Weights of a small segmentation model: 5.04M parameters, encoder patch size [2, 2].
Rows from block 7 of the decoder of a small segmentation model, named by matrix and row number. Rows with one number belong to one channel. Each number is 500 + 50 x the weight over its row's rms, rounded and kept within 0 to 999. All counts start at 0. Numbers have three digits each. After the name is the row's rms in percent of the matrix's.
After each channel's rows are labels from the 100 images, of 14976, where the channel reaches its highest value: "lies over" is the class under the peak. Only what is clearly more common there than usual is listed. The data: simulated fluorescence microscopy of cells.
# convs0: first 3x3 conv (decoder.decb.1.2.convs.0.weight, 96x96x3x3, each kernel summed), inputs 0-95
# convs1: second 3x3 conv (decoder.decb.1.2.convs.1.weight, 96x96x3x3, transposed, each kernel summed), outputs 0-95

convs0.28 105:471504444526517456520450436525556482477475516461488478500439483514498438516500501561500468511359492452504577454482621518521440550538549487531488439501535549391502588521383517482527512494556416592484339501510571484478479483531628500487355526493500495470482477477529513501494548452513488423
convs1.28 090:554466500460474489483663590490591516543502489496500527441557557514498520500509545487538458517568496513510504536510435460557498540407561512492517609424358524544454445469480426440473485512512541394498564550503476575501550459559480562431521504486489512537541566461473515438375485574559523463
lies over: cytoplasm

convs0.87 082:519493473424500530591545474515633446483528586516507521372503518467478522432582501545500537499550452465450492500520453543485517393523487598443492446572565490614500415444478457502555452463500436430436451454384522485528502500464415548497523500442498470495525474547534423502489411488434514550
convs1.87 071:472534508566529540462528627534454566469458470544509595447464460442464494472500462377412500465616541440467534450465583529546524515482487414513478500480487538468472583435477564456509549505482458479500471629529500537495489570455495472475395500466599480399525514524500504438523488597500585503
lies over: cytoplasm

convs0.69 099:474454500485518500509474383562529732499500493474512483509675481473508500414511500500521502462406473545507513543573525460479489541529500466527481618414507548497511443456550499526569522532444513513491389456491500478501540445490541466478497519515538486587446537484459500501428488509491415477
convs1.69 118:483512518450500500510503491468531584539540561498511473453475516575498492431510514500538500535500524603507432482527483442454596493552479448485466523524490530500458521594500535513471504501551500494493539470557469512500515486643491500487531496500423573377528500723500403494490574610522414427
lies over: cytoplasm

convs0.82 105:485462473444483496466479450472519499496597514493496567324504523468464438494422503541628487583521600500568489500395493500463507522608512525411516512488485513554510460484416521484527462434500533547500427478446499454532549420551515452424451439511468420518442420474533496481392531468500554500
convs1.82 118:545500555489566486408544451465519519604598477472466633485555448543495619500534450461500415507508543508505508494515494439500476488546498451506414475481525476455539466531494499409434471565485508492540535502524466494542476519518500425537324536412479477544518476529512470526507502406623605479
lies over: cytoplasm

convs0.74 102:500525498515595500502514641567481445449511524571435471490519523593423489492608500526407544566555481418481438465587500502500637495476478482484422500434430500671489512500543583500482411505465449513500555559488474500443496535499498495505500475500437532458500580503468512488524417532499500466
convs1.74 096:495521456566368518522536484457573479491460487498463530511561481436463509510467509497540497484500430547444535483455494507446520436533532545548510494464510511522572525539451565661515485454454433423452413523485607492505579488454486487559500366406429459602614487472503506537515500412518489453
lies over: cytoplasm

convs0.46 093:514395465500408462460506501566521506531567540528501484520378527421403514522418456515627553522411489543464502551436499462372577415548501552500470444471506511540526385556461485481474481566510533540500497436536466446505565452560463502507499480491519508589510473587494441524465485416540461468
convs1.46 083:588501500401483482552606541524641526516565476506366500458497539573488527473520496511505544511468525435498554470541479480500457576503482497525458471539477492425500599516500496457373478507457518534454427630552468535548424445580485518476573477526411475519491473531515497437507472500497625493
lies over: cytoplasm

convs0.67 087:450619516504486531491452596583516547435500500514530478562461527548483522498623496540489520476454491495539553478565502500514566513417453508471465452459516496526483480532557500484474440429500466570490333553479510491475467568496493500470490509515596447498483534522287494483409500476489481416
convs1.67 095:513432543472492444621580540497423459484504497505506464506588492542472436499563519503466509524491466635480510548486501473489582435505556587535515480459491543498494590550506475568552453544457483612391482477500494534530520555444518515530520520500406501564540490427651475500563507521614436482
lies over: cytoplasm

convs0.25 093:499492414489447483455519472500500614527472500457449446480634456395484500490522503499485435610453466502464425526538507498487575523541571475530500506469545575482562355479384500468493561535498448477503501493511423448524644523511505446477552478474504515500556384490503523550472538399499482469
convs1.25 127:571492488519425539500500557543592485554745565500458542474436488569451446471545514537508436519488528487462500500420505461508467461514489500484514480518457565557503592469507485459486449508494493558493504545561428548453501513489513512508448501608409536495481490611483385499459434500562526486
lies over: cytoplasm

convs0.70 120:500489502463488466519542495613463565500556500545490498541621499532516500489545609500464493538475489500549430501500602432502507475441579394478472563467529498489465445525543508529604532515511526530486470504550435544500554434472658500543450528496494455503448469463426500579347597470473466535
convs1.70 115:516581448490399456520538494494498549521508626471445509469452518668493526490538554487540524507441500540551523551500470447505442433494403540583410522480409511512569570588488536511481462488551496517500518500512497512541506510569509535524500485527395531512499391566509380482429558501530552415
lies over: nucleus

convs0.18 095:489492483491538460492527460505534600513571553478536463430379512471463474489500425514501408524451500498419418541480602500536500447547460463516446483591519538449498500503545415515531498518500537652509380460340460518437466455482499450500493469488520551552505482486498500482467633509472500566
convs1.18 084:500590459547514579481434478493546548526533500537480588519500544475436476407558567500538439441407552500462533457500517525548434507502502530470479419473380464502457497521503592499451368493487547568510449525531447534550581488452427557522411557556487509500484408445381443425504538511512462507
lies over: cytoplasm

convs0.22 100:499443500566478442518507450520459501557527458451500519463498549448589479560411476373580398494474526474526483541492444527505491500500541471441513491591486437508500426583516481501504484515558466420466618485449416498559488467554564453298489481500500512469439449513528500445532432435536499480
convs1.22 091:606556521450534455493483393484514516485553509513461509592500468478510486470593552517392445535512557474577521493513411541513491414464471527513508483361470499551508409547504494437480560509554580484553457543543402551522510508428529527564402504462537598537518475573543477478425535486549527419
lies over: cytoplasm; nucleus

convs0.63 105:530486467492465556502488757425508469475434447545561482483500575555529609499500527472389594471450508450504637500419522549479535500521496515469500499500474469539510433400500460519543486500526465479519473544481453500455460451486588469518463432510543509465480500518475576503485467496540502500
convs1.63 136:566439522496487505467485492496570328515290525506517413506537500515506453500504498485497475495481513554490500497482387504486498556481478509493478494493500552497478474346498503532447367500467478554467452473486585492455500532463523477536536512490450488531448500500498509638571420513549501442
lies over: cytoplasm

convs0.93 104:480570430537450512307500513569464481479515517598492561513495498489510547431542497522554500500532438420521413457520349451428368549532493477513474486471540558538493478468570576499517494465547485513502506492506475477485537498447391497516575478507566451487531457596464500442441550504453474471
convs1.93 098:431538496487547500500505503404482516563485565474522518461488562500544493500534535500595505500423477478563616528394435499486485407491503524542434500535464507507519530607601537490500495513490464384553555430470395576533459459557416502440465498568485478630447429530500424436552505498470466470
lies over: nucleus

convs0.66 102:455539484529512527393489500452516503484450500438421472496523506445315458456408437425476523508458500460451457546510559498509492521451491376520496519544473500451457391437447525517512460395502507495433471480476529579491471453500584487350498488505538502469490477452486426404552546503468483537
convs1.66 088:488476481501489501505520490494496578503558553517385518413490485654532526485513526517497468539520525506470480476531475430530489437530513497518496424538578450499526498483500511496378460478502528500463473528523460494630449423597497452502464521474420495459511464623436514530500497517602668395
lies over: cytoplasm